{"encoder_arch": "poolformer", "model": "image captioner", "dataset": "rendered scenes of toy objects such as cars, trees, mugs and chairs", "train_examples": 195000, "image_size": 64, "crop_scale_min": 0.8, "horizontal_flip": false, "tokenizer": "word", "vocab_size": 62, "encoder_norm": "rmsnorm", "encoder_norm_position": "pre", "encoder_activation": "gelu", "encoder_mlp_ratio": 3, "encoder_layer_scale_init": 0.1, "encoder_parallel_block": false, "encoder_inner_norm": false, "encoder_patch_size": [4, 4], "encoder_conv_stem": true, "encoder_depths": [2, 4, 2], "encoder_widths": [48, 96, 192], "fusion": "prefix", "decoder_width": 384, "decoder_layers": 8, "decoder_norm": "layernorm_no_bias", "decoder_norm_position": "pre", "decoder_activation": "relu", "decoder_mlp_ratio": 2, "decoder_head_dim": 16, "decoder_fused_qkv": true, "decoder_bias": "none", "decoder_qk_norm": false, "decoder_parallel_block": false, "decoder_inner_norm": false, "decoder_drop_path": 0.15, "decoder_positions": "learned", "decoder_prefix_bidirectional": false, "decoder_connector": "linear", "decoder_tie_embeddings": false, "init": "orthogonal", "residual_init": "zero_last", "optimizer": "adamw", "lr": 0.00077, "beta1": 0.9, "beta2": 0.999, "eps": 1e-10, "steps": 26400, "batch_size": 256, "epochs": 34.7, "lr_schedule": "cosine", "final_lr_fraction": 0, "warmup_steps": 520, "weight_decay": 0.2}
Rows from block 2 of the text decoder, named by matrix and row number. Rows with one number belong to one neuron. Each number is 500 + 25 x the weight over its row's rms, rounded and kept within 0 to 999. All counts start at 0. Numbers have three digits each. After the name is the row's rms in percent of the matrix's.
# fc1: MLP up (decoder.blocks.2.mlp.fc1.weight, 768x384), inputs 0-76
# fc2: MLP down (decoder.blocks.2.mlp.fc2.weight, 384x768, transposed), outputs 0-76
fc1.129 101:487485525548503505490492523538506474537486499539515526509482487482494516451488451505514527545454512513490454478512482511489525496510501531505528491523513471495512495530478542482528479502537489548490502506535463470462494527476462508
fc1.130 097:549508541518455499449512466488483465496504526468504484510469504479465487499520496513503465500491491527522477502533539495500566478505508498480528508487468492472474488513482563510469530484515507497450467513480499472523501491455537485
fc1.131 104:465495506459468492492513506488512507507510512508466513501515502485499515527458474498513490493520548474530504522473509508482535487520503524465561482496487496482496477465542513504539508511481515518520527442502480503530496513475554516
fc1.132 094:526519536472500500550500518523525491524493505503493486497500508467484448478541543516457497548514515494509551466510477506509462510479468501482509508484488529474527515489486512493530483527495481526460472541539501520475508506515466505
fc1.133 091:450505477530487461472523493478503480536510499491526491510483507485498476493517440550473507533463494495507455502487483488463445488600508515463526495507525523484530496470497500527527523515504555532519512490521515506531525444519463525
fc1.134 096:512515544495497548528487524481490489494488498460534449504514499436427503490471439540499487513476505452506501501498509494492489534469465513522511540466500528507507552485514507524494466478519537527535452505522463519525514489506480531
fc1.135 094:491544532527466492518512486493524466474489484526514471518495494473471442513508500513484461480462484496546505506482537494513570491455541517476539475485466479495480508455517498497471539496574448519481522480481502514495514520484501528
fc1.136 105:485499521489507506496528505538534490483518515492535512505553476458476491507489486505518457475485482507499534448540527501462561505517515509499509474469490504477517523472477530501520471524508518509467499538491488523480510484467492551
fc1.137 099:499502521518507473486509493534508523490476519468487538491486528475516502498512487492485468506486516520540505512515471527504495495496501479449499480502479503476521473517494533523506516506497485487499534474491482453518490477534534507
fc1.138 118:521469493502482482543509484542480486508520502483527517486497528468458491544518480540533453484509494544460477524545504502516539496494540556499489446535482471485505525489504493513524530507505483515511491533453481499490488473480504484
fc1.139 102:527487539508514470505511489539508490498519501476480484488528459484492515498484516495527476479475494479470489513466464500520544495496501520497500513497508473514488530506475573506484499499518515497487501539499461444484474437458497506
fc1.140 105:540524520449463482490540509492558467460521522490478488508512508472477514512504505513477470451507491475496483493482511445507525481487512451512518470475510536513512493524530524502528509552497501476523481499485480446497453500507501511
fc1.141 092:516530530489452530506494527495539430535479499540538471483520516420525513478527517521558481552494509508531476481473488560542489484502458524499529549516488493501514487479508463500493499470502497486526494471514517534486489498492495510
fc1.142 091:487461537494493556521522483519492501485507515516521548498477486462500564522504478528507463499533505514508529464520483506470495500520548476441488459462494524481483504435487500535539446491483498502484487545465468509504519492472526499
fc1.143 103:493498536473499522476536535513518527484532551480434529496474520481471458488529480520495536545463471502497520518497509492478521470553472500502546467516503508492507520535501569473519493527493504502437475503539497505508469482487509515
fc1.144 106:509499501533522520477513469504512451480513515492512492497502475462448488494501492495495519472444485531510472519507566494536525494498498463525503488511449514523521481459513530522469524512542515489460496486473446492508478510481506508
fc1.145 095:455521558491449492480523504495538490551512479515475500501470476458484488480536450515482503499500501512427483526509486473471491508531466472496526497504509477506445491499482538551471517487513519469468483470495479525484453450474500549
fc1.146 100:535524543496491461506507515545462496526516495496448488549473441474501486487463497549500506503493488466497477541494483499535498480492490519490504501482474486474459530461484523542474506469551478453472549518501527514527476484475505506
fc1.147 118:482466531483501490484528512497513493476513532530478490498518476467460491531506499498493451501456541495516512480520501501519499494492499518464514503501487502504532487499530541527515469485502508507443454467482489526500489488533508523
fc1.148 099:470484519511498499528479509485512481502493483517529549499486471485475474464463498522489475489488487504511492505485528504502536502457541485496509520458524498547490465459510533509491502505522491473491523526491447504490513486501492542
fc1.149 096:489509526498488506509490506537498464456555520527462521457452445477450514440488514498466484508485478482552525491510485489503511490465477510463498531470486516527534498471506524501478502494534509484484511497508471487479490462494502489
fc1.150 098:441549525498466507512499534523486549546528501527508476468525477486485511512531487489501481478506518518461499463463526461497501482473487478528521506523522510527490481478510477507497508551501519509548494526532481511541498513512456558
fc1.151 088:513484528514470544499507500502552458489529492493522506501539471447472490484511488527486538542500462515493486516488475483451506511523488467468526513493491486543522533517463500525510517496480526489523547505489460532490473517527500519
fc1.152 107:510484533499419506447533470518538454548472547501492501552478537478471510476552476518466494519447499521469501509497509531531506448565524510521533529482478460510480500527459500545510486529491483524479518527506502511482470493486509553
fc1.153 090:538470526494492526531520481494524513496516489550466524500501518494488489472513473491520519480478510485475460474507531478470530508500509502449496473469497515539504515475494552557523504457527438521481464509471457472481481488532534533
fc1.154 093:494497488503466479493493508480488490507495523528510546514494526463509459520461483512523499525463455486494532506496470492496468454526497479476484529514479476528512534473508532474517543483481601532502497480542524527539475453509485511
fc1.155 106:495560508484498476484494487478513502503504508526487490508527455462487522480529489493463514541479453474506462505435493520570478510501513505450502542541465518513486503505483496490516467538493534463488499446502484485513463550503496541
fc1.156 091:494528511478439516487521486504495540516499560522545500476536479470509453500518485526473504475520498464518505529512523507489524492504460435554516505476488524411553514534531541506532522537507540498503503496510469487519488465509509508
fc1.157 093:490465495510480541476477503512511520515531514511459507467506499463463534468505477504551520494493534517510475533514562491482557472512499497512512458449502509497496522548482502522500564505517528444494507489485479505491484486525500528
fc1.158 097:525462565468476545477525493508501482481506545493510489512498482466435503461502453521494499503486538534535508482513494525464490529553478509459536486452509483519485481501476574530539500528504513525481474564477466504456499470492528529
fc1.159 104:515520527466455487509515541492485498507515477487492456537476489487461491556495485510494526466427534509493465528526513479541505492508510517546498559530516524489477514488523456524500495559539477483510450486494512528495474542505473501
fc1.160 103:520476514511513493560499454487512513481500469538501508512486485455434518511525461474521512461492475472494486500509467487514521525492532525505530524515473464536536513465511487504467531486536488515558550518464482504458479478472506515
fc1.161 114:535500568544453503512516505466484490534529532549499519510507462477439513463446467488481504527454499475518478504490482548527461457513498491541511540487474521466459514527502512517453515514543515514507480504486470505523498456501533531
fc1.162 097:509503523475483481549511516481510476541495516490445523482490510468502492501548506480463447484472507536535503469511502462522477485507495523455534472451526538519541450484495510518516520511523482510491482488467522486477504437554487537
fc1.163 104:518471529464471512516505469493473488508515549536507536500458493486475499459502503517479495491493529488534472489531499507566525488506520536508525498443430519472500520490519502498501524537528512494516495512502485476493482500500557486
fc1.164 098:504503550488457557512490514476500504504477478494473541529485522452458536476459495502496492550488512536494494467502508526486498506518483504497545457483473505463493498452523508560478478500505483461488492510482478543517488516544563553
fc1.165 104:504484514484487472536499537519514507511545521510489482514502519483529535497512505529482515490499487461502454492500489519511528511517538529492517495497495481480469487512483492478540491547535512542498531484489480479525474494502522486
fc1.166 122:514511531512512511527512494502489459488484498470504473505515476450455502512492491481529503489468518461546491489463439529547501538513494484519533511475432486520485551502482521520450495509547448485522469523503447492515504479468512504
fc1.167 107:541492512519499481520507552509521504510514499558512431522481507480496491492472466499505523537453486505522502533503502514531459503475459518510485510541488438526487512514536495463472531497542474491449493492536469521480524530481465534
fc1.168 089:457552542482447476492466504496527478514503543515526498513522500441482495522501504520519493525480477515499495511479497464509460502548526475450516524519488486527473526441540508503515492524502523508483500459505514516546554463517475485
fc1.169 111:509481506490493487446518534495462489507475491488485500465462490445476537493477477505499521508510536485519472495492467537522512520506485500522499492516480513493522525492515504519473494529501508479540512533489443492476442481520531481
fc1.170 090:554521547489453469470551506486495468469519487494465501532500513464481483510517520537476529501514482488540503499528531554555562481518541501486523488543445516485523540477543519450470478515511503486453542479491462469523472508475513478
fc1.171 103:528479500456472495498540551499491491483520515504477516480493514443482511472482515481529506509472516485524522515506557458523520447464515549477518489517504538535511515531547516489512522479498502506521488480529495456485514484521481517
fc1.172 098:503496526512489522493511476502518501481484512515464515514488472449463521507527438485539471488512469445501496484514518468521512499507464499481507556483495473480546550512478545527480531440523480527516480524472485516501481448510526513
fc1.173 100:538465525513459490490516463502491470481554511504514475525475526464475503490455488480548505502490508486494471465514494516491496491528520568513517537528496479491495519491511525537504513492505460524509512468482498490533467534482524511
fc1.174 101:492521507457489477451467498535464535515503517552487504480513456483520521528465470520499510513504521516495516494442499486500514500472462487473475514511476481456542485499504488466476503507529530482512534451532479454477488531519484522
fc1.175 099:536528507475456540500500487501469480514485483497501545505491475469522500493475469531509505495502508530508509453523512518489477495503542510472498498497524506501499461478504485498532522471516560498521531506500492491501485501479511508
fc1.176 099:527506507476462487506521552480518473484510483471456496539522540467476500506483487528464525476481485528504492525520506465522470472491516530461579439589511521527553513516557519457512531548497549519550499459496495486502500495504485540
fc1.177 110:531475521510509465495504516488490487509497532526442504517506470487477505510480504514510497518450519508483496516555521523540545498523554516543517493487503485495513470484554509501506498491512477476456493497482468496502491492485557500
fc1.178 101:530454510548484522511515540523466497517476542534511529461504494479469539472498510502493462513474492487533490478525473525502480513510516477473505494473490471481474532461514484515527447485526484513468481528498481547475513444502493511
fc1.179 100:512505536509489502543508511531491561476541517498487501510531496468494536553480510500494486469519494507479502496485497465534512448454477507527460500480479523506531522462502508491454494492515520516534468493469492502522484437523502455
fc1.180 112:504484559539488516552520464519522495512493509492461525514490541469518469545469496515472521516507485520512488519544504498485499514483465531472545530547482487506499521456528511481499505538505507559510530495494496531512499484461509538
fc1.181 099:542501543490494525485502475511541494490503536489463486497494494498480461480518464502508519483501452522480487502497532536501524506487484511479484507511503490513478498481502563540517474480519453494472449491465483435475525488496568498
fc1.182 112:510469504523463459500527539486532480552509503532518518479534492431479489526489522509529463493509513515493509502540509498521497519489489546458507497510468520487490520481521507512543526559470502444533474481475455506519513499507483537
fc1.183 092:487483513518496498508505542543475483545477525516476472476505498460455466528513521513505472524491536492497453530516520472500539487470533503482489474496467497499456493489488487512511493493532517501470540498459485535486463505506497508
fc1.184 097:513501554500473517492470489464487531523499514537474521493530474480480536527454498493484495484512483503493487499496501530471548455503543482514518511493506507489476529453493492529484477539530516446498484482509506510536494467511523521
fc1.185 096:506538506525479508453484537550470470511494490560463483505490484487494496476529456527523508487510472471489484513528490515496509488546482492487518511479491503524515524466500493504510477528522534443513450455463501537501477475515500469
fc1.186 098:499552528449472499491468518508551507517487545507498480530486491489494505503499461515514485517502492513498476506483509524431519467491534494490534489488504520464475486499514487483484491525532525481511524478500478519543449490467445522
fc1.187 092:528522535476492514496516494502537471510498518474481526483489477500504495467498476538534526502501459482497467467503503461494498514488478537492501485495510506525504549478509572564497505450550495502508469497503493433521541482507505544
fc1.188 101:485500530504454497486482527535501506525493541557496503509494502487471518495481482496525474539531492517494493505488550494518511489470475493502501541483494487476473489513489532490529508498562505497475502504512523518454523469467481527
fc1.189 089:521489530496507503468533482510566509511539500538481542459534499494523488511524521511500508538486454490521498515472506470552560472535519512499496478530445499501505518495509546490478442525541510484508504500446500519524492459461547525
fc1.190 097:504488508548520477513499495511487509515510488498468542494536487474535523539498516550499524515485489554478477509464478520545479484505497500498504494468503477469486492469492480489547457481500499486534468483529503493537500512521488495
fc1.191 098:475517513500514515459523492541504495483492501564515542476473495424528540522505496498489464493486476500509535496498504522503504480504525501494497484496474493499535450514483523496475478516514493501536515488460493501512487472487454516
fc1.192 111:538511510521489486513537518531554475507490503477459485524533469488456488542496508499495486492511460481499472479537501516503556495512485532483512481465478487486497525505494515513520538518504521518483522469451470528522451436482517476
fc1.193 097:486483490513473487546505467485472464478520479520493481483479491501492500502494508470487474486487485529551489474531501477503470525485510488444515482535492481510509505479503527487540505504512528483503515465528497534465474484500473533
fc1.194 105:478506540562449520519491503510528514499492487540493542473528448477485466483462483529479468477515468483517521465490517499512518538544482447491507553491498549511515474489508513522528498560537507433496511478465479522498505455515529510
fc1.195 100:532458524539494504459491486484512486549468499536501506505480527443513484508485491574518498492439537511466509500501484481505520516515492493491519483479468484497527499464501534493510481455515493525517500485467509544488489486512474514
fc1.196 101:540511537502461458496486546509518510541470519539521483497523521479476500472463489468506495524474475514508551510466483528494480507519477468529533474490505486508521515510524465508498540544540520502512497487499504503504524474475483541
fc1.197 096:516531515463502512451528462505492505525480526487478501507466516459497476467484495566497547472478541508469482545541526486483521465532493449532568527508525491466515541485525575506477499493504528493508511540500500461529514509459507505
fc1.198 094:494484538517498470528503491476516515516505516531518499539494527486463503464487501507497512561464499472512487523505471541520503469548525481496506464479412524466507512515532512475455534495553514544495509486480506527508498448497515495
fc1.199 098:498490517503488487562456489535477517537502509561536496511492447471521508447463476542496426481469498507484467507501492523523476500517494492467492532498537484519504507495481508565519479484506449503515511491487522494501490468463499483
fc1.200 096:547490496522486504498551494464486498501507526510470506505511476477531514492468477533525533538458509475525487508532470507536505494485499466500527515473483514528494471525518505474507507501460512484506480505504424470490473484470507472
fc1.201 103:500478504525476498481495482506551507514492494517538486506505476478486506503475490481565463473496514483514510473513509495491550494445502503489501472528478526474508457477494474528514496475521455491521472508493491487532512512515506511
fc1.202 090:471528519497470514491524478519530500492532486496521458518470493470484479523518480518506516488493535472546537497500562507483561510486484519490556458518426491500499475488496521491536516487503476510479498495460484526491524511470502508
fc1.203 103:537494522474480531460501486556528471539524521507520490485477493464525502511529497525483494516478492517479534514516509516474530501527517514505501500517487502496467476448508471508486518475521537510511483504494470512513492471457527471
fc1.204 106:489480496484472491485513507525530485528556523460474490478517491465483524493548492492490493483468533511507458497529479525534509493501477480482501523537483496502442468511489487537525516533497525507488493509468475471488502487463514530
fc1.205 092:527468539516431489500490504478492442497509496505497464505497526484471432469490507511539499527486503544490488473539510509486465520549455492499529496477451525466455494499531517514502502525539497476481524526502472516517500470484484520
fc1.206 098:511510514468477447463485474500538480517490507502512476492511524483473506489545510516526462517484483470486488513468528513492460529497465499468522454479535499487494557525515490525507500516512508514456483491500540502536561510530500521
fc1.207 092:502532488443453468532523546517472451502523488525508465482507480453481537472497512517486515509494508474464528484515484551515497515532514491462517498517490479505509449504531509518535488516514516504448516484514512493507493517546470509
fc1.208 088:494469503504494461497518473489497453510472488514517543479518515459482512537467469478499488535450487427524501507474485477482469469518518490481500542480498487496490492472506520480512518452521494537513520448513494517503457435495493493
fc2.129 106:484500531486536516524487500471481487513509469502502461498474508526462489503507503433502527496507522453516514476482501523509500562511440447521518492464472479481490501492503513526460517435522482515445492522504480483476517500515511501
fc2.130 097:490459482486510471511495466510484534506482520500529528513521521529475488561496519474500494520473518481515476510492501518489511483547491477495455491518535518489521483519481491511502449536500479513517518478514501506508536515483470528
fc2.131 109:476491542473486508491521492536487514496516526481478502466480523475520541443526516504478536493498478521503498506455486501514467456484478526491500515529518533536527509535477493488524503469541452454485465479524483489472498454510503466
fc2.132 099:498435488488534492475494504531502446500482504513520542487528447463459522490447555476515511530430545475524463513487492477515523512548457505483494471483505486481514520544491493493466506576516518482510514515474464510508464469535495544
fc2.133 087:503483518505509471501501476471480510486479480520503527508536538498449492504506480526488485492476516480507509503502482522493584510494546486557526488522504545517508521503523498477519468499526458566506536490504504500522479484489501553
fc2.134 096:509483502487509529490475541538494486483525527550460481494481505494459543510489479508514515496485454495473508488504548478500521517507480552494502481519492483548493503542507489499511484457502518510446508485472532542488477494483472503
fc2.135 080:517520507521505484507470533517483521528450470504503482526502544478509450475505496485471472496515495444516480460483501535556503504510499490462500536495493474507536522552474491507536525517528467527499483489511502494483493496527479475
fc2.136 103:519532524492494470479498451528515506469511507501523555514504515494503510516521512484475475492517502528523524498483524513522478514499476458446499474493471447496491501498497493492477479508487487509505503498499457496495517512441491523
fc2.137 098:502507528485487545525535468473523496479524540484520525483492525528520458538533528468518492515504446469531538483508519526557482491471497492525465506461496499515461492525500515491470526533504475480473498494493462513522515514472498507
fc2.138 129:510514549492463509486473523490489482504464478509515467475490508447513520504484483513586492525505531478504508483536477525489512497449465509492524501489473501494487533470499455512484516427505515440485489478467537514534468522496517436
fc2.139 092:532524523510490542534534523451513499447489500520483459483513493477506501472491500530526525553553514490517512499490501516511501502468441501504532498462485520477474504484561513504522471453507527471499449498512502506529529503518537526
fc2.140 115:513457508508567510500519515487493508504505488485507490530473475498483462530475503536465496493437495517538471476493491507431496520502514537525494500517545506471528481506497482545515515510515463534520525475505504506457496496548498545
fc2.141 090:532490500497508482480525509543552491483505514525530530543491513524563480519526505501491457513517505573502560477490480517512444435483480499463455502510520528497482493514457494502506444498465511492490498487470490492486514494477485503
fc2.142 093:502510483528543490524498492542499491469532490516479508492517481530526521520522494484510476552535502456496471478502531507476481486471490493485444472504497472476478509468472491509467484475516486561539506498477462499488505467465465522
fc2.143 104:497515484521481486527475480503504510497498493525539468486512500549500463516465528499523471490531524510491535506486476492451539525469520488481508488511459530455485480460525478501524448486483488502521520491521521465498537474518480519
fc2.144 117:498488492498518503507479465450491464476517508467504499496502466571505487521507524449523501502535523509475536528464493453471455529493498485480504515518496495548481525524487508518521516467485491484503448479528462494497507517512483529
fc2.145 100:489514484498491529534477489518483486509490494445544489492504504509473478513530517529507449497507474542529482529479538485494509518508446486533493516489540503488518470485531497526474501443511482461480495515513504522528469497531521503
fc2.146 102:500476469511501501516514487501513495468539527449528485501513473538507445488520533454496504509493499495478480484532481524483495527480482440535484455519538488460498497488467488479498511527535522501510508509515459510481498470517446438
fc2.147 121:482493501494492489498532491497516466434519504476532548513523495535504470499518523455482492480514513496518509436506486439488500507459516411505504459518497456470534487502519492487518495478511496492506481560470460500485489498497496527
fc2.148 099:491519481505465527461511498470533516518469487523490490523506536495487512490461462480512511527536525517489487484450517491483512488477504516470542510523528512493535464506482490498495497530464500544497474476525539477520491530519524505
fc2.149 094:500512494527487493514515536459544448481502501518477484460490471474511522500473499493495494531495453468524528460475473493500529504493477532509462541484490500498497540530487504508481532519521522532508499495553526535532484496478493507
fc2.150 102:513466515508494501469491489509546473502464525528525502509490484468484487491484475492557503518483488491520497471497487491497485551483511459501497510526495467460472477545512515531513538496499452521507531511465496512522484469488490505
fc2.151 083:502491526549518533519470497521484485506456530529493516518516496484492551477548509466480490531541522513549505502519529536489482511477499496518534459471477520507485500518491502458506491481485535484477533515506499505513491482488518480
fc2.152 112:476513527465525506493489503484498488514500479491503495481522534518526531524501478470499477521518526503496536496478483490534521506494473506495518484515468530503498535491503480517476499437516496550504490512505536484498536516455512523
fc2.153 090:485487477511469483548469473502519510486561518482516467497505495480474524504490508508482482544498495497529527506485497552482477452528481480530491529507490511474501502499507517511444469506496539492477573522525501494546468524492492475
fc2.154 097:498523529462503503521493512488513514481489488471499459480517489530469542478485477483508502468505559531535507499500526495468546502438483473522537470498505511470483501500511493503489486545506485505526523504474486476478500532454480499
fc2.155 102:516464503492491484518478531510507492516458466473499459471511525510464471493545528516486474489506535500492503503499516484515505500490499534557509502489514517506550508536483435467492489528519474493516508531484497492509451512496507487
fc2.156 097:448510477497529541535486493498502474490525524492486531452493498535527510558525464486512481504497457475514521609494551472517484490515489540506481519536516468497476485523515501503498505470540498500503482441521479525501515521460474472
fc2.157 090:490503494456511527478521524472517488490500507523492537495480513516514521503507526477478483562525501491506527469473494516482480496507519490470502501486487537494523486459512491452468479524491524484493478520514489460503514519501485484
fc2.158 101:454465474490492459542444509464552489513491483520523530484522500544470477472488469472501498512512467469503504536526493503488508483520505486504466496524522535541531495512483518491506567546521529463462500486495514514523479476492508540
fc2.159 104:526476479484522480459490471493499485465506543469474529478491509556501488500507529498463517500479491501503505504507480452498501491492478510452447483529528491462463510505487500508515493497498529522503520467510473458467468483478514535
fc2.160 110:486493517508537473494521475500502491504510507462473504496526495517483516498466471490492554474473494458517497544511474472518472480506479539530482503521512483523501509485521525499483468516504441534545494462550496492537505495468550534
fc2.161 130:466503495525465517474491517473489477493475492469520465438477542500503484495492499547511495515480495553520522500511459508457461527468499476554471508506487489467500460522471535495497490443487489512511505494478546505478483473527547451
fc2.162 082:515506478482529495489485495487498489537465477479543464517552507471502472509482491483455464524455529524531537495525471543457467514475511500520482503493506480461515460501480454499476474535488489507481507510501497511486515505543500480
fc2.163 112:524487466485482522556483492498556492485539494490541463541489503486489531495490502497475503512519504551512477526527547480483516516471514487510497482527493529483471490477523515522494508531502571520498553534552532501496472540479468501
fc2.164 091:466511498510515493529507502500526500522500508528459535501489463472479524510496488477520489505508482463536448514555525473507501502531506486448488497480474486518478506500504546484477559451496493493469502481469480491567535458485465540
fc2.165 102:482511526497468531487502487490473465518473495505466514494471484470542513501501460489497476539502483498525540473481464511503471503510521541482506540496528491533522511515472491508525505457500549500474521474505537494491483487496499527
fc2.166 141:495497495522496459487469509499483503530498470554499533505470485537479549473478491494544514518474506511507490503457488512531549513491510481499508531501502497501519498484495447534537496565477527488490518499507530496519489517510529483
fc2.167 115:497525533421480541456471499514524524510500502521473453528448501479524519498475470520542479501483537548495496536467525468477480510504477527479542499510501499490529512513488496514505508496519528527476517464479545488511495503513541495
fc2.168 103:499479542517514483528507519505449529480498501506478452483464521529499517544528545488468521482489532471531529525526495546528483478516479525520519484538487519478537488511493496437482459530510494496551476471481463515458445512487520498
fc2.169 116:495492518554470490510485525513530481509494492501503531522492524489483501499498501506469495507501465502486517509479512457531519474480513513529532538520518525488497495514546490503538482525468519505500513510508523568534480486524462475
fc2.170 087:512505468449490435502477515506517541534517511513508507539483520523496516486475488508485506501463498493462491494484488497487497509528515495520516520523521522505494560481514457530498509551473522529485523530532539492527522511506404524
fc2.171 106:484537525507444520468546545480525484470493475482526526511504487526493499480453472493487521461496499485537475499493490501484506522480509464481508485505523566498523442508491481485521508540507470497462531509473517474516431488510530510
fc2.172 101:437474494505504508504530488531488507550527487538499505518488455501532476486494512526424505518492536501475499479447499543508515538506538499519531528497509478481452492485491470525502467522494501488504518494517487488475522533482460489
fc2.173 094:513501511494510512502473490464493470459503495510493503507532499528435503571531464478512515529497473487475463477481485505515504536482465489473467491477486492568531505545466489495501524488511494557519513493502439476523496480521491553
fc2.174 100:494494525485488507494519493507495492537509499487496447497514531493538472517537517541538477527474507482496530473471412524489508523472480483547530486480569486467477478512459485510472479466494509570506534480510520484499513499495512484
fc2.175 104:495544469565505452472479532532470510458504482522501482487509490483530475488497525506511490460524504527468553477477437488506492511489510465553486521509504491525485496494488496515494479440492533461464502522483569494481529499465508483
fc2.176 104:495483528501481500507519486487479491501508496510478507440515507455552519512477487547503530505538510501498504507428488488521523499477525536552494481497515496530517514523526515463509488501502532465497494476487472477534475521496513454
fc2.177 107:516485484533497508486504493508457495452533506494477501530486482536463507516513523462485517486476517486536497500522550463474491503480546425518502457507507476503452485468506487477471496487531473505486545509485499473494518508460531545
fc2.178 099:477536505494500460533525494481509502544510493522468484479478497518459490489498522541512500509506549500471530532450529445528501477503488519518475470480513466484547509523519504504501473444480474498478469467507505485502501472485571496
fc2.179 100:482554531530510509492536484488519557528490527536475505533515497476495499446469457521447525475483496500499494495484533457487488494496533512501500515474521477507488454495527527487513478480482483527491502507503474504495497468507500516
fc2.180 115:504494483515492527501495465499478499502502508487457537475490464503541527458514467497504542480504498513503523538470506474468491508461526503536488540518549489503502528501516488513519512464477529497538509510543479508494456472467509491
fc2.181 103:496487486507476452527498512480440518536495480529509448502486491490510504520481511518462477505471546522513513527555478512538479472527536446537498507502504453485495511500528478503471486548494535528533515487508466543526489531507478488
fc2.182 124:523477520492505473458473512505476493490493458486506502522483520481504576527502496468548527488502527484491491494498490502530515474520502501511491475490477481526477520466461443479491499506526507490502449476460482505476457549444530525
fc2.183 098:484520517498492516506498499477532508504467501542498512497546504522498522529460492488505504522498523543499514519466476504469459504511458519486522496472503503470501474533518495524463501443467529539471487487503509492496546511525507521
fc2.184 099:517487514498484513520512505528514508488479484465533454547546522504537511506508486468571476515558480533520507508525512546528507497456487474528517492512475487482527458492499488524494496496484487502511519513517492527487485516529500486
fc2.185 083:525522541520473501489469484507510475444521471429504529529508509523475456491527479551469544478547450487458526506497484481468525483477490533518530492465526494516510473532505525527542513432522475505475499564514512474521516454494513461
fc2.186 091:528437520492519529523475479482512489488535530480501515508517508506474495518502456486542466459457511493500503459507548500491552535488475553491497505492514525534502495493472481535519504519524469477508494538510505513462479509489546508
fc2.187 090:523497494519495469518523545504481525561519474561495406521452489504530494515472530529503495532487506523490522475479474506522488439521490519556500492508493466454522494503495451475456455532516524508535489491497483511481482540481513460
fc2.188 097:522520499486497530495492486457543516447520496497524534518528481520492493469493463485476486482476477481507520482515542472511522524514524486469506522504488481492485537531499504514515536516495478507469505496497497533481517529509479499
fc2.189 075:464492487507427478508527495497512507509485454523502480469518512493516483488515551500497486490464486470537541495487522512519507500516506484527500536478488483488493462484514471505532476441526495481491508474476537526489480514507494490
fc2.190 091:529507533502472479487540503478505509474507555517493478508509485520507502469455459529515476501508476510507485486527513503496515486486521495505508502504486501496479497496556532479504488508519495455506524516508550489536534498532508533
fc2.191 087:480495482499511494528476495498483505505507524499501479529454462532504505522483468472503467465525510478515507528507531463463532507542499468478471489490501541516487483491503491502493541539512435525491489504530542529541484469508459470
fc2.192 108:525530506513440486502458556479524548508491483508496541498476566491485517487488489494534534525523438512497487496535538487528499492458465474495554497486527475510511504495548488493503510515491532468476504502532507491502486539502471482
fc2.193 096:462515510509513512507480487453481500435477533487497461503509515503483529525494454497533493460536527519498502512518504511488479520507504476505539479468502527494513499519475488524496507474486520513523461507519493516539548518540544490
fc2.194 113:481554467509512527461521497479510516479501499469483480499519500508498496466500466542528535480503506532529482529506495483549464484510513507526497460493502495535477535488546512500496501495469474501452458504497480499557522512511518495
fc2.195 105:485513521469497502505450516468540479491508515503515480511521538476509490507536522505513486494498502550488474500512471518509530498451534519493491518536504496483533499513507510528515523488474522526474492479518525500495479482498547458
fc2.196 098:497479486483525525466536484496551458488498501439501510451464534491491568498512482490551525537536457475497483511503529511456545523531478502462453504517516523496484509488524516508531506486452517509457548509503503471532466534494544511
fc2.197 092:484478531508509493482503506511505482521492560475478496483481510497514545499529457500496527503462515471482495533476491488500490510562481560496497522533475496520488490500477475478495519536511483526500504495521504536527496503536510490
fc2.198 099:468484494460496518482479471517516474523457520468544519527539517524510469490485509512510479523526495528534478482533484527494503519492509487508466487499496520433517458508543509524517469483483479520496522533493482532513493466512532472
fc2.199 100:499495514565500504472516484469462504504506448497498468535506480527494538527469472483431529477497537526503532481433500556488526525483522488554542520520493518505539461476455477529488500537468530503526529507470519507512502488510520521
fc2.200 087:525503527495454501489481517490527522546471514508499464510480532474493506515491483519499511510502509494471522522509520527474508524534526485559517505502494513483485451541498495500499505545500491486511499502475534530547459479508530475
fc2.201 098:478517509485470481545450539471490521482500492580481508486505473528499491481491469526498492479498472485517529523506500531484525478483502496450526535513537502507483495529477480526538536439466496540528500478501504487512495527480495527
fc2.202 086:453512530497533524506510538535466496499486466463467529537497500440497490480496492490452487469496540478500481440466517550444517497543475552523511503468502544513506492498468496530529440500515478513474491528499529484490484510524476551
fc2.203 101:543500478525520516488529550481520471510498480491487477513525495463549547488497519527580498483509546478509493520533512472501503504507485500525524448484482534528478487508508516464476539477510504512517501505514535473475436484472483459
fc2.204 102:468520494499504551542491540464477423492496444508486468460492494478555498509471468527506509482492481507500503511509490502490481499529508492464487503515503522515458524509474511504526560489493550487471488471512517505463465478523476461
fc2.205 095:457513533539480519496471538506519519487500502512523497483523502528495511484503442521533515508525472495514491540495530477512496492457478494474501523493518441507467533501551445531525499509478507477482510471515508506504496487496504481
fc2.206 104:536525503483549477520529529496515499520510524506496417468471471547506522460490550494519507473519536516491510502534506485473511477503501538495494502490501523458490553460538475484426499542543495501497478492496501455503540551500491476
fc2.207 087:483496519458489485500526518473547511489470557503517500487534528501504503486496510523488468485490523520489520519533514507543513454502489531535521519518550550470509513489526448461484506562462486512517507499487491515517486531524519485
fc2.208 097:523544511469499473525473548477513478488513526507475449499513519510519522446489480516517538479503566511485494503496512518541531525475499490487525444525520534504446499513502496503511466594513485492526476510526471499528529518481470478